A small encoder-decoder audio transcriber, trained from scratch: 13.9M parameters, decoder norm layernorm.
Rows from block 3 of the text decoder, named by matrix and row number. Rows with one number belong to one attention dimension. Each number is 200 + 40 x the weight over the matrix's rms, rounded and kept within 0 to 999. All counts start at 0.
# v: attention query, key and value (stacked) (decoder.blocks.3.attn.qkv.weight, 960x320, the v third), inputs 27-53
# proj: attention output (decoder.blocks.3.attn.proj.weight, 320x320, transposed), outputs 27-53
v.200,221,181,218,163,214,141,224,162,149,187,239,210,200,234,152,199,223,209,133,172,167,178,194,217,153,188,162
proj.200,189,175,285,184,188,171,156,240,185,141,182,222,226,152,238,216,200,185,250,169,221,219,202,120,213,235,218
v.201,169,174,154,150,231,243,254,199,195,156,212,171,168,241,101,206,194,193,181,181,192,191,213,222,186,196,177
proj.201,197,138,199,214,177,206,171,181,178,145,176,199,198,190,152,210,205,129,260,202,188,277,228,110,185,201,188
v.202,174,221,186,234,193,239,157,239,217,255,177,243,192,197,231,225,231,226,219,189,189,194,210,186,200,159,197
proj.202,208,260,182,181,193,126,219,186,202,227,210,203,191,220,251,188,210,186,247,229,143,168,214,180,158,218,220
v.203,163,195,181,173,126,237,101,201,205,208,192,229,177,141,223,224,224,159,204,194,212,182,177,162,147,256,225
proj.203,237,150,230,183,178,173,202,175,218,170,176,204,186,150,238,206,182,208,178,238,226,180,179,216,224,192,237
v.204,216,175,207,186,216,190,207,208,200,194,212,240,222,139,178,240,208,206,229,202,221,202,199,228,232,169,206
proj.204,201,210,161,242,257,188,210,125,211,190,168,176,169,190,199,195,254,168,196,192,176,223,214,200,213,219,229
v.205,186,162,199,210,260,222,226,255,198,217,241,132,165,214,195,118,168,212,172,180,187,194,235,221,199,221,231
proj.205,193,222,229,173,177,217,183,171,184,176,215,169,194,196,220,206,198,191,151,201,187,168,236,189,220,190,188
v.206,197,140,111,187,220,142,271,153,162,237,152,222,205,171,164,269,235,156,145,165,129,216,201,222,216,162,175
proj.206,154,203,252,261,136,135,167,153,159,92,176,168,214,150,141,206,276,130,176,226,258,295,174,169,248,252,201
v.207,235,212,189,170,195,229,170,253,185,182,115,251,252,177,161,194,183,193,183,177,181,237,203,191,223,144,160
proj.207,280,194,191,233,171,206,219,246,219,146,189,177,220,220,208,189,220,145,222,135,166,219,212,188,207,216,211
v.208,190,190,189,183,187,180,207,148,196,158,217,151,174,197,178,210,250,166,198,238,176,194,206,215,158,140,202
proj.208,212,220,238,193,216,227,161,181,209,166,244,180,216,166,176,195,196,204,242,199,197,245,242,210,239,240,197
v.209,253,200,199,178,195,258,248,216,212,258,161,264,191,156,250,177,156,229,203,239,213,180,121,219,172,195,204
proj.209,202,196,168,211,237,163,215,196,196,230,281,243,169,198,177,185,255,209,225,225,195,178,155,226,186,175,224
v.210,212,210,146,141,183,179,191,200,163,197,148,196,235,198,194,197,230,166,170,168,130,165,187,156,195,197,173
proj.210,182,200,189,251,182,196,249,178,144,177,179,220,210,165,134,201,231,151,203,230,210,218,202,208,212,186,225
v.211,174,207,181,163,204,144,229,203,198,192,214,212,206,196,212,232,218,217,156,201,182,199,194,173,189,155,197
proj.211,184,216,162,192,230,201,200,192,227,151,187,234,189,156,195,194,185,139,190,197,228,258,231,215,217,206,188
v.212,180,238,192,190,169,188,200,181,196,201,193,184,174,221,204,190,169,159,237,234,186,179,204,172,130,217,219
proj.212,224,189,212,226,190,205,271,194,200,208,216,219,236,217,181,224,164,205,182,177,178,191,212,274,236,226,201
v.213,227,199,170,165,222,195,190,231,214,258,174,177,172,222,166,216,187,187,202,158,191,205,218,218,185,195,207
proj.213,218,194,213,207,240,154,151,183,144,145,149,164,188,221,198,265,217,181,233,205,232,231,189,141,240,183,187
v.214,241,180,209,272,229,231,192,244,244,207,192,220,201,178,215,175,180,252,175,228,211,166,202,211,226,244,196
proj.214,236,212,229,186,188,256,232,228,206,217,242,250,215,231,211,163,210,277,217,207,228,143,234,156,175,157,218
v.215,224,218,235,224,161,180,168,239,256,174,159,206,275,191,249,196,83,184,224,221,228,253,197,245,237,179,211
proj.215,234,211,161,216,219,177,216,227,210,214,218,190,237,218,224,163,235,225,100,210,186,154,193,259,147,129,194
v.216,236,151,173,216,228,222,221,201,203,221,209,188,146,128,180,221,210,223,178,214,206,195,219,189,208,216,267
proj.216,188,211,214,219,207,252,174,180,235,191,228,138,167,192,160,232,258,159,260,197,150,208,190,191,182,225,196
v.217,191,190,215,177,256,185,185,149,155,240,171,212,214,209,125,195,221,166,155,204,139,155,170,193,165,167,171
proj.217,167,209,241,203,124,188,190,171,172,166,188,180,174,129,212,230,261,183,215,234,175,224,153,190,259,245,217
v.218,194,206,203,223,175,196,190,244,203,168,199,219,279,172,175,226,227,186,183,196,218,262,245,167,309,200,205
proj.218,261,233,170,205,195,144,212,190,183,193,182,174,231,220,188,163,192,207,178,192,243,210,161,240,229,214,205
v.219,178,198,203,200,214,193,213,157,146,153,245,172,137,198,172,198,192,216,133,227,236,160,205,183,203,205,183
proj.219,213,204,225,207,159,156,161,181,159,203,218,230,184,184,219,169,233,187,237,178,251,217,221,212,152,244,257
v.220,188,219,184,182,237,218,235,209,235,246,213,192,185,247,121,203,225,217,227,215,211,197,208,126,180,218,169
proj.220,241,148,243,197,205,246,210,229,190,139,171,200,170,210,172,174,147,205,220,179,196,227,236,131,192,170,217
v.221,225,104,218,203,170,197,144,199,181,133,227,231,180,242,198,275,167,215,196,202,256,240,236,172,229,194,159
proj.221,196,217,159,213,249,136,177,130,211,164,218,143,245,210,172,203,173,191,173,151,217,200,222,209,177,221,234
v.222,186,142,156,164,217,224,204,208,150,177,200,175,194,226,211,138,225,236,191,186,209,156,177,192,156,195,182
proj.222,229,198,179,258,185,212,220,215,194,164,213,173,183,184,180,209,198,172,214,215,179,210,220,126,208,207,186
v.223,199,183,189,196,216,126,178,170,221,214,244,172,146,216,164,247,204,210,241,174,204,180,249,178,186,233,162
proj.223,146,212,170,228,197,240,181,173,209,220,188,182,226,144,177,156,192,200,248,209,215,222,206,102,169,223,199
v.224,225,259,198,216,169,205,222,198,184,220,204,231,191,196,206,223,170,238,271,165,236,192,227,216,201,255,254
proj.224,211,194,226,177,234,151,196,139,203,270,240,124,284,177,232,179,208,265,201,170,171,162,261,178,154,172,145
v.225,262,208,245,219,154,232,171,164,171,183,263,191,185,183,241,217,235,206,214,232,291,164,184,246,145,329,274
proj.225,190,173,185,216,278,66,209,102,189,292,196,176,287,110,201,255,135,301,193,161,222,163,352,157,146,146,141
v.226,257,300,295,188,200,249,214,156,189,197,241,219,219,164,248,231,242,235,220,156,213,155,183,161,142,324,211
proj.226,190,151,223,181,258,150,222,154,249,181,241,163,285,182,202,320,240,233,159,138,179,180,275,221,152,169,179
v.227,176,189,189,201,213,159,234,241,174,190,186,202,164,195,156,218,176,178,166,156,153,237,172,205,221,105,213
proj.227,178,137,200,227,152,244,209,278,224,160,205,264,146,231,245,164,197,147,190,235,208,225,93,230,236,203,270
v.228,202,295,224,196,197,203,228,261,210,189,205,233,208,199,196,222,213,196,203,178,184,175,186,208,193,309,278
proj.228,193,159,211,164,280,141,222,64,176,273,194,162,269,198,190,254,206,312,183,129,138,196,342,144,169,146,189
v.229,204,225,275,245,217,264,208,158,183,164,265,178,244,163,281,256,241,194,235,172,254,189,189,221,150,310,234
proj.229,193,177,231,174,297,76,209,122,251,289,241,157,353,124,213,274,200,324,233,174,178,199,415,116,156,149,122
v.230,260,258,218,204,186,270,215,253,200,208,243,218,165,194,228,166,198,215,239,226,210,198,211,184,162,291,191
proj.230,237,172,183,177,248,95,144,81,208,272,238,138,287,153,160,247,173,212,195,192,225,231,264,159,161,174,161
v.231,264,219,268,224,185,296,151,196,197,171,266,195,214,149,328,238,253,177,196,138,231,115,155,211,202,333,228
proj.231,191,213,232,183,247,54,216,144,200,267,197,182,298,189,211,273,179,243,242,240,228,193,316,175,105,198,165
v.232,214,266,211,226,164,233,173,227,171,152,278,235,202,139,250,223,292,179,199,165,282,231,206,201,174,355,260
proj.232,221,145,198,212,283,95,209,114,224,288,221,111,290,139,254,312,160,323,166,149,277,172,417,166,113,192,126
v.233,242,252,239,235,244,230,236,155,194,170,266,207,203,154,297,186,205,214,254,154,247,167,178,185,168,361,219
proj.233,205,170,198,155,284,110,198,84,240,274,256,133,305,163,198,298,196,304,144,118,199,188,313,110,97,164,172
v.234,185,129,162,230,196,134,155,178,190,134,209,212,268,224,188,145,137,160,190,207,142,220,242,217,201,120,208
proj.234,188,229,162,231,188,317,128,366,189,136,241,300,160,258,182,137,153,100,206,272,232,217,34,236,241,225,228
v.235,231,243,230,215,193,244,168,218,198,151,240,244,222,165,226,142,202,212,153,219,209,193,192,181,152,336,213
proj.235,174,177,211,241,208,109,287,123,250,208,212,111,303,155,204,255,196,316,164,172,170,245,324,213,104,192,91
v.236,203,227,228,203,218,236,241,176,243,186,225,216,253,147,236,203,214,219,240,207,205,190,237,186,171,230,201
proj.236,202,194,173,177,202,139,197,148,229,213,200,116,216,165,173,228,156,257,224,183,186,235,267,185,183,168,241
v.237,242,178,193,214,182,175,211,240,152,192,174,194,219,199,184,242,191,206,164,199,189,204,167,232,229,116,213
proj.237,170,253,168,232,143,245,176,287,237,123,214,232,182,162,181,177,149,108,264,258,187,219,53,240,220,226,228
v.238,226,318,242,230,221,254,213,169,249,222,202,238,212,191,172,236,250,195,282,247,194,199,195,218,105,282,211
proj.238,203,127,244,202,258,129,194,94,146,286,224,112,247,141,231,236,222,270,158,131,228,160,337,167,155,179,169
v.239,303,209,178,228,258,226,204,235,184,224,216,207,219,215,248,168,208,198,183,129,217,172,193,187,228,276,212
proj.239,248,162,210,200,168,215,206,225,190,174,186,184,222,210,246,271,183,192,196,259,227,217,180,217,146,194,166
v.240,274,217,238,212,234,261,247,206,274,229,196,226,192,197,286,189,192,258,219,162,185,140,204,205,192,258,161
proj.240,232,227,194,222,175,184,190,173,262,170,180,187,200,179,235,265,197,183,209,254,212,194,220,216,169,189,169
v.241,159,124,150,190,231,119,147,231,216,234,178,159,177,198,120,145,144,213,169,223,196,269,217,229,139,69,212
proj.241,221,182,207,219,151,274,248,270,177,141,217,203,142,265,152,129,230,153,247,217,167,127,89,201,303,192,231
v.242,178,156,170,199,224,165,180,231,236,228,135,134,176,238,134,150,198,137,182,233,139,218,249,201,226,102,211
proj.242,209,226,166,234,156,284,186,309,224,139,220,299,166,254,197,128,177,126,254,274,214,219,72,307,270,259,234
v.243,224,223,153,233,200,241,169,168,231,202,213,301,192,184,222,219,174,234,233,199,250,233,157,156,213,324,258
proj.243,187,215,209,204,250,92,183,138,234,205,214,157,260,148,218,251,233,224,197,209,208,246,242,187,139,201,172
v.244,249,224,301,194,241,260,181,184,210,128,245,252,211,129,231,218,215,223,209,218,253,181,261,211,122,342,206
proj.244,271,129,193,187,263,108,159,53,261,278,218,129,302,136,165,271,199,389,192,127,140,112,342,121,157,167,109
v.245,241,223,200,214,223,245,194,170,206,198,190,158,202,179,186,206,220,272,218,200,183,169,177,126,124,330,270
proj.245,229,161,253,173,259,119,221,107,222,190,209,149,314,241,198,217,170,300,149,158,153,175,321,183,139,198,149
v.246,224,226,248,179,179,215,231,200,190,218,201,192,152,204,186,208,176,188,171,228,204,177,207,186,180,242,177
proj.246,202,232,236,227,216,155,163,167,234,194,207,191,193,180,238,223,191,215,233,175,157,165,285,157,205,174,226
v.247,227,211,210,135,195,229,251,191,227,274,238,232,242,218,230,211,267,196,183,196,209,167,205,195,208,290,252
proj.247,209,229,228,195,211,110,191,162,202,225,173,182,290,166,210,238,202,277,174,177,214,162,292,182,132,169,189
v.248,145,152,150,249,223,184,195,227,209,209,195,199,230,188,239,161,255,160,204,203,150,243,234,224,241,117,215
proj.248,150,216,173,189,160,266,211,233,232,206,253,252,143,214,226,204,243,189,147,168,199,207,179,238,223,212,165
v.249,279,244,247,141,228,254,238,210,209,222,221,195,141,248,206,193,182,283,287,126,180,170,206,199,175,295,200
proj.249,188,193,212,148,225,93,227,120,207,260,201,175,241,199,206,245,185,290,184,157,157,150,376,188,182,119,132
v.250,214,241,223,182,194,221,197,161,247,190,217,178,187,228,225,249,217,213,262,234,232,200,197,188,199,311,178
proj.250,276,188,254,213,230,146,155,109,192,242,259,159,192,177,158,218,224,263,180,172,131,189,352,134,183,183,210
v.251,152,138,131,208,182,100,182,225,163,211,124,216,159,257,79,217,192,190,171,178,147,277,201,217,196,51,165
proj.251,182,267,157,207,103,313,210,273,159,76,211,215,92,219,220,148,162,87,270,267,171,225,79,209,237,257,247
v.252,194,278,226,200,206,271,188,165,236,206,259,181,168,210,242,219,214,186,243,234,234,172,223,157,182,285,235
proj.252,219,209,219,163,311,154,212,112,242,255,197,140,269,151,206,278,161,270,143,153,189,205,358,150,179,155,150
v.253,210,251,162,229,233,277,152,180,181,206,227,199,222,231,221,202,219,131,180,183,192,189,165,172,206,268,191
proj.253,235,176,237,199,179,166,221,166,252,126,231,170,207,214,203,197,173,192,224,261,205,246,233,165,193,218,155
v.254,209,155,205,189,223,166,180,180,164,218,220,216,232,196,211,192,222,201,257,151,137,155,133,222,243,218,187
proj.254,233,147,183,175,174,229,214,231,256,175,154,177,183,207,195,303,181,177,242,214,214,207,231,207,172,197,159
v.255,181,156,141,229,197,136,179,186,195,161,124,214,167,114,174,172,169,166,179,239,200,221,186,195,240,100,175
proj.255,175,233,197,233,163,291,132,265,225,104,202,261,117,253,231,185,143,76,194,264,260,199,52,241,258,268,243
v.256,235,213,206,215,222,259,189,205,221,203,186,200,164,234,246,208,134,187,243,192,168,231,205,184,328,267,207
proj.256,199,151,158,156,222,155,204,250,171,193,238,184,259,265,202,160,178,173,185,208,171,194,159,229,198,187,179
v.257,125,155,144,256,287,176,236,107,155,291,275,189,225,168,69,167,229,272,76,105,252,134,265,210,0,210,140
proj.257,234,284,255,276,103,360,167,243,173,99,149,236,165,50,263,132,131,246,216,222,251,172,222,189,246,169,286
v.258,158,179,126,197,286,177,215,110,196,255,254,230,205,222,88,178,245,247,94,135,182,143,219,246,67,144,179
proj.258,199,250,239,247,129,337,146,237,215,168,190,245,212,103,265,128,191,218,228,186,212,207,300,141,271,215,243
v.259,223,143,213,190,216,163,243,183,175,195,245,162,150,263,229,237,202,151,262,223,229,183,180,171,233,258,221
proj.259,165,183,227,185,273,131,180,226,164,220,197,210,254,198,180,202,185,201,167,221,170,180,182,252,142,219,194
v.260,222,184,178,171,189,224,230,268,220,195,217,171,101,234,181,239,180,184,265,222,167,178,199,230,266,143,258
proj.260,149,162,190,200,278,141,201,201,126,233,225,182,223,157,166,183,190,180,212,133,161,256,196,209,175,202,163
v.261,235,304,238,246,87,266,123,229,229,92,120,149,256,170,379,105,162,193,267,228,251,278,177,170,321,303,282
proj.261,227,144,172,139,208,95,274,112,172,304,167,189,182,237,165,268,214,251,100,223,141,95,165,245,98,101,174
v.262,245,214,219,219,122,250,213,218,176,186,148,191,147,219,298,194,201,151,183,155,216,214,201,193,278,216,184
proj.262,201,196,212,197,221,122,194,215,214,205,217,203,224,223,210,217,199,189,203,207,187,226,224,200,206,198,186
v.263,254,224,294,252,62,251,80,278,205,91,67,137,216,235,387,169,106,165,344,274,266,311,101,168,362,232,342
proj.263,157,126,142,120,292,65,337,128,241,318,230,183,233,270,95,244,240,240,93,191,200,146,172,266,155,168,121
v.264,220,166,187,204,223,186,247,176,196,227,219,226,171,203,212,177,198,179,145,226,157,179,142,182,141,191,189
proj.264,215,205,172,207,228,165,223,230,212,221,192,235,212,186,148,192,148,207,195,280,210,258,157,202,200,236,194
v.265,264,253,235,217,120,201,171,276,203,100,138,231,157,213,344,188,166,125,311,244,262,219,145,214,365,231,270
proj.265,206,157,218,186,204,90,263,180,213,330,176,182,178,263,118,236,268,174,152,248,178,126,170,230,161,158,205
v.266,175,249,204,241,104,188,205,206,217,192,167,203,238,198,232,158,140,229,230,210,209,207,213,143,230,188,225
proj.266,219,158,180,186,176,203,201,179,207,167,170,232,167,175,238,186,233,240,205,216,209,169,203,188,188,135,217
v.267,218,175,214,202,269,152,227,226,235,161,238,177,220,136,193,201,143,199,216,174,336,219,155,186,219,228,260
proj.267,216,216,175,202,177,186,188,246,231,157,169,244,264,161,196,161,205,273,167,247,234,202,150,196,237,188,215
v.268,106,120,203,197,240,164,192,216,208,178,263,191,192,182,176,168,193,205,181,175,245,201,203,197,151,219,169
proj.268,183,177,182,234,245,198,185,217,168,194,204,211,210,143,195,191,162,183,208,167,219,200,255,207,243,226,242
v.269,233,232,309,234,116,288,145,308,222,135,133,152,181,304,310,253,188,137,287,272,219,287,207,222,370,238,282
proj.269,195,135,205,138,214,36,217,185,134,279,143,144,211,287,97,266,238,185,173,238,138,207,171,283,147,139,172
v.270,256,259,290,227,72,285,87,289,159,122,119,188,180,214,291,267,93,115,306,280,200,283,135,151,454,274,294
proj.270,179,156,197,90,331,86,238,145,208,311,205,106,258,269,122,272,287,211,125,244,170,194,118,254,129,165,112
v.271,229,275,232,246,157,165,169,234,187,157,189,178,221,219,228,184,210,222,251,142,180,202,218,204,189,180,215
proj.271,193,205,208,213,175,223,201,173,230,192,237,194,162,222,195,188,207,222,209,190,172,170,223,188,191,209,232
v.272,198,229,276,182,188,222,184,274,259,152,142,176,167,208,325,223,145,160,254,290,232,229,164,211,331,258,248
proj.272,165,157,194,156,296,43,238,205,129,269,225,169,260,227,203,256,178,118,175,165,182,236,191,231,144,197,177
v.273,227,230,189,155,186,195,259,265,240,196,171,215,125,251,244,226,133,165,269,215,147,173,169,168,336,219,248
proj.273,165,183,208,191,277,187,189,233,152,305,285,122,213,244,128,221,268,209,219,174,170,243,192,204,125,237,125
v.274,137,214,204,232,193,213,154,196,191,205,176,214,232,162,198,111,176,157,210,212,226,211,187,209,127,201,156
proj.274,218,219,171,253,76,247,214,169,306,205,185,180,174,203,239,169,228,262,205,200,235,192,226,137,214,155,261
v.275,245,254,275,225,106,265,180,304,224,119,138,183,113,198,305,183,165,144,272,255,128,237,136,188,377,247,277
proj.275,166,139,172,108,294,79,227,149,180,228,227,144,236,300,153,273,260,164,183,220,198,219,145,240,178,205,173
v.276,283,252,310,205,92,288,104,262,169,97,115,171,200,201,346,185,93,115,320,281,233,302,224,187,435,253,296
proj.276,191,117,178,89,281,43,261,160,189,257,168,144,237,304,145,257,268,208,114,219,167,182,134,294,127,161,149
v.277,196,241,297,201,100,248,196,265,193,95,73,174,209,199,372,149,213,171,287,205,190,203,195,180,373,222,226
proj.277,177,109,187,225,225,95,226,102,175,287,206,112,217,293,138,254,253,212,139,189,201,181,192,231,125,82,162
v.278,145,135,125,166,293,142,236,77,236,296,267,226,271,188,18,289,310,346,43,109,190,134,214,210,19,124,151
proj.278,217,289,278,320,79,356,121,232,170,127,120,221,163,126,263,136,110,188,279,213,245,192,269,105,295,278,258
v.279,172,178,178,253,269,175,190,131,158,223,251,223,272,203,132,190,239,229,85,153,179,136,248,191,82,160,186
proj.279,257,207,213,257,130,291,196,215,247,141,196,224,165,183,255,173,200,208,228,225,220,146,208,154,267,181,228
v.280,257,224,197,162,173,249,162,258,206,127,154,191,160,203,277,253,175,160,228,273,199,157,209,250,287,242,188
proj.280,164,103,204,167,263,129,191,169,165,254,242,169,195,238,162,191,191,217,205,205,185,304,157,244,146,218,212
v.281,164,157,120,169,285,124,219,147,202,260,291,212,204,217,83,201,201,298,141,196,215,151,226,228,64,141,163
proj.281,246,250,194,220,162,334,165,235,224,136,210,252,164,171,272,152,148,211,233,202,238,184,212,165,239,271,215
v.282,237,284,251,246,76,257,177,239,195,127,66,175,155,241,351,205,159,132,285,263,185,284,183,173,412,251,271
proj.282,223,96,174,63,228,94,250,121,181,272,213,184,269,311,157,254,250,210,187,236,172,193,173,292,94,117,126
v.283,194,229,211,183,115,201,156,226,152,208,131,182,215,185,260,209,197,127,215,185,188,178,205,178,241,193,250
proj.283,225,184,188,157,169,214,251,228,255,239,164,211,202,233,221,155,227,234,184,224,153,207,202,215,105,195,200
v.284,125,82,156,177,309,159,258,137,176,272,277,175,184,171,63,150,208,255,100,150,193,168,217,225,8,158,126
proj.284,229,269,220,248,176,315,129,181,255,113,187,282,134,119,277,141,171,241,234,190,217,167,274,144,247,203,203
v.285,255,242,234,203,142,229,170,256,209,139,110,182,170,193,283,160,197,206,185,255,229,263,164,209,309,273,269
proj.285,195,149,142,165,237,133,233,224,167,208,187,203,261,259,146,219,244,203,226,197,178,250,104,246,101,172,121
v.286,169,167,103,187,310,151,283,107,262,264,290,213,152,185,59,275,304,215,102,121,198,182,190,211,1,142,172
proj.286,240,327,254,254,236,285,139,272,207,132,196,214,167,145,254,158,145,218,219,146,233,214,245,224,271,258,227
v.287,200,240,144,162,221,204,244,186,216,176,243,207,181,177,145,249,188,198,190,242,245,188,201,239,156,245,143
proj.287,188,221,202,149,268,195,188,253,154,167,187,248,203,193,242,131,183,257,195,233,232,212,180,221,183,171,206
v.288,191,196,211,239,163,219,205,229,234,163,207,208,215,202,199,169,181,171,244,248,197,209,227,247,284,180,207
proj.288,230,187,197,156,215,190,127,179,180,197,245,188,227,202,158,150,233,215,239,166,199,202,208,213,170,213,254
v.289,196,261,241,186,134,241,205,260,240,137,120,133,208,200,237,191,182,178,220,193,187,177,148,233,341,148,237
proj.289,267,192,186,119,258,190,193,146,191,230,181,203,197,241,183,242,266,209,211,198,90,214,185,137,201,179,155
v.290,188,296,247,222,127,269,121,190,207,188,160,213,141,175,210,209,116,152,293,227,175,191,215,111,326,300,204
proj.290,251,140,138,135,184,226,279,154,228,250,212,183,174,254,177,184,354,207,193,198,116,183,180,201,186,146,176
v.291,199,261,248,180,82,256,158,296,189,156,218,152,106,217,175,199,122,159,331,249,169,243,182,186,295,259,232
proj.291,248,184,141,140,148,215,238,147,261,191,263,242,158,289,156,230,299,221,160,196,139,177,189,107,180,184,203
v.292,163,190,181,233,277,227,183,214,176,165,234,165,197,215,165,172,251,189,258,158,202,198,205,188,185,240,202
proj.292,180,227,206,266,132,239,159,197,179,172,253,215,237,134,174,161,225,195,148,198,268,192,220,189,187,226,239
v.293,175,141,155,171,330,222,205,180,213,171,286,264,228,214,163,224,203,219,194,148,191,201,238,200,59,198,186
proj.293,140,226,198,249,145,278,219,227,201,136,194,237,173,96,245,207,176,144,149,216,254,254,175,203,285,272,253
v.294,177,287,149,185,204,202,218,155,206,230,237,197,224,194,192,202,229,225,240,181,148,200,231,203,134,180,191
proj.294,191,142,236,221,170,231,216,209,259,177,231,212,154,180,228,221,196,161,215,206,224,238,207,141,158,216,198
v.295,181,173,87,169,362,111,256,180,211,236,252,199,249,269,163,227,257,265,159,127,206,157,206,232,22,210,143
proj.295,218,221,267,317,145,296,109,226,191,121,229,211,139,121,217,148,185,166,208,153,262,223,265,216,216,236,238
v.296,184,201,67,158,338,175,215,132,199,259,231,268,231,225,122,192,230,257,150,150,150,155,226,223,20,241,219
proj.296,203,232,273,280,125,288,146,197,243,105,214,168,127,131,224,238,170,157,226,218,236,201,230,198,267,209,186
v.297,208,188,110,159,349,175,195,195,186,202,262,184,239,207,130,156,193,240,192,170,246,183,166,195,61,267,161
proj.297,191,267,237,295,187,293,240,231,232,117,177,148,166,123,179,154,151,179,179,215,285,230,211,247,271,232,296
v.298,159,176,264,217,121,171,175,232,177,180,158,213,133,212,147,210,178,151,263,230,183,198,186,210,324,183,198
proj.298,176,186,134,88,242,112,243,145,173,241,172,198,313,269,197,274,230,246,202,205,110,222,177,213,167,147,169
v.299,137,181,161,151,257,189,226,210,220,164,242,170,195,168,204,190,254,210,148,174,215,194,241,213,167,184,182
proj.299,183,240,175,240,195,185,213,234,177,153,211,176,228,149,210,192,132,176,208,150,223,201,200,202,266,196,235
v.300,220,181,177,168,353,161,298,188,221,216,253,182,305,221,142,191,221,291,122,161,207,177,147,197,13,224,213
proj.300,200,237,274,287,110,226,169,230,184,191,196,197,210,112,215,144,166,135,206,189,340,213,262,258,323,257,288
v.301,261,214,239,214,179,251,209,295,193,212,178,229,194,190,193,162,163,236,349,230,212,217,216,155,251,228,219
proj.301,190,167,132,163,114,205,218,174,230,181,221,180,188,202,165,177,237,247,220,207,162,239,186,229,210,198,197
v.302,232,185,149,206,236,199,243,174,170,211,232,253,198,195,166,265,198,211,149,165,205,156,181,236,97,202,171
proj.302,209,235,196,290,152,224,170,161,201,109,187,177,160,150,212,182,198,211,193,128,279,191,186,227,212,190,221
v.303,209,193,288,224,113,245,172,236,224,161,107,183,161,170,254,172,157,106,252,193,200,259,147,192,322,242,226
proj.303,241,128,126,138,214,126,235,121,172,245,163,180,230,271,175,231,236,270,179,196,166,173,152,205,167,146,104
v.304,173,196,202,247,175,198,210,114,171,225,195,201,229,235,178,235,253,178,120,188,206,140,223,188,140,168,213
proj.304,184,173,193,251,233,148,192,167,151,233,159,129,231,155,177,201,157,206,188,181,243,201,228,162,231,227,187
v.305,255,233,209,219,206,171,246,240,183,183,156,227,193,212,258,167,188,181,168,176,201,189,221,210,237,164,192
proj.305,196,142,191,152,194,150,225,178,213,222,187,181,207,226,200,191,212,263,204,142,163,232,205,212,180,210,231
v.306,164,180,147,188,277,176,265,152,226,220,215,207,252,204,152,207,228,256,151,182,150,161,161,258,147,152,137
proj.306,203,216,293,256,191,202,161,208,162,166,146,189,205,154,205,242,158,168,203,230,225,213,220,207,175,191,227
v.307,170,156,194,167,230,221,177,140,189,222,257,210,259,218,199,233,222,190,218,225,204,221,207,197,62,221,238
proj.307,206,200,223,326,200,240,181,237,200,215,157,195,223,158,199,181,167,191,222,176,256,213,205,240,205,215,217
v.308,245,192,90,144,287,157,246,171,222,168,262,245,239,197,168,171,270,246,208,197,230,208,230,162,90,249,191
proj.308,183,201,236,265,197,247,173,283,174,183,168,219,192,148,172,218,175,185,170,213,254,305,238,243,216,213,240
v.309,177,175,227,216,155,152,231,188,232,180,200,192,213,168,233,143,206,185,234,255,226,233,164,227,221,211,210
proj.309,154,203,200,195,190,185,212,211,192,213,210,210,186,188,190,204,207,189,192,128,200,200,213,199,221,216,165
v.310,206,225,141,183,224,158,227,153,211,244,177,234,192,186,200,139,180,214,150,172,195,211,232,217,128,186,220
proj.310,192,231,224,213,133,248,202,212,191,162,142,240,192,200,189,207,203,150,239,193,241,195,170,267,215,167,225
v.311,166,240,352,302,85,246,161,317,205,133,192,151,157,153,285,170,120,156,388,314,315,291,195,196,352,282,214
proj.311,251,150,115,36,266,147,303,176,169,237,268,248,254,306,119,157,289,331,76,183,107,187,140,183,185,133,175
v.312,195,196,226,227,190,220,141,195,240,175,256,208,199,235,189,230,200,168,234,244,244,275,183,161,182,238,227
proj.312,214,268,162,199,185,246,236,218,225,215,263,258,137,199,202,140,202,200,122,261,217,209,184,206,212,221,190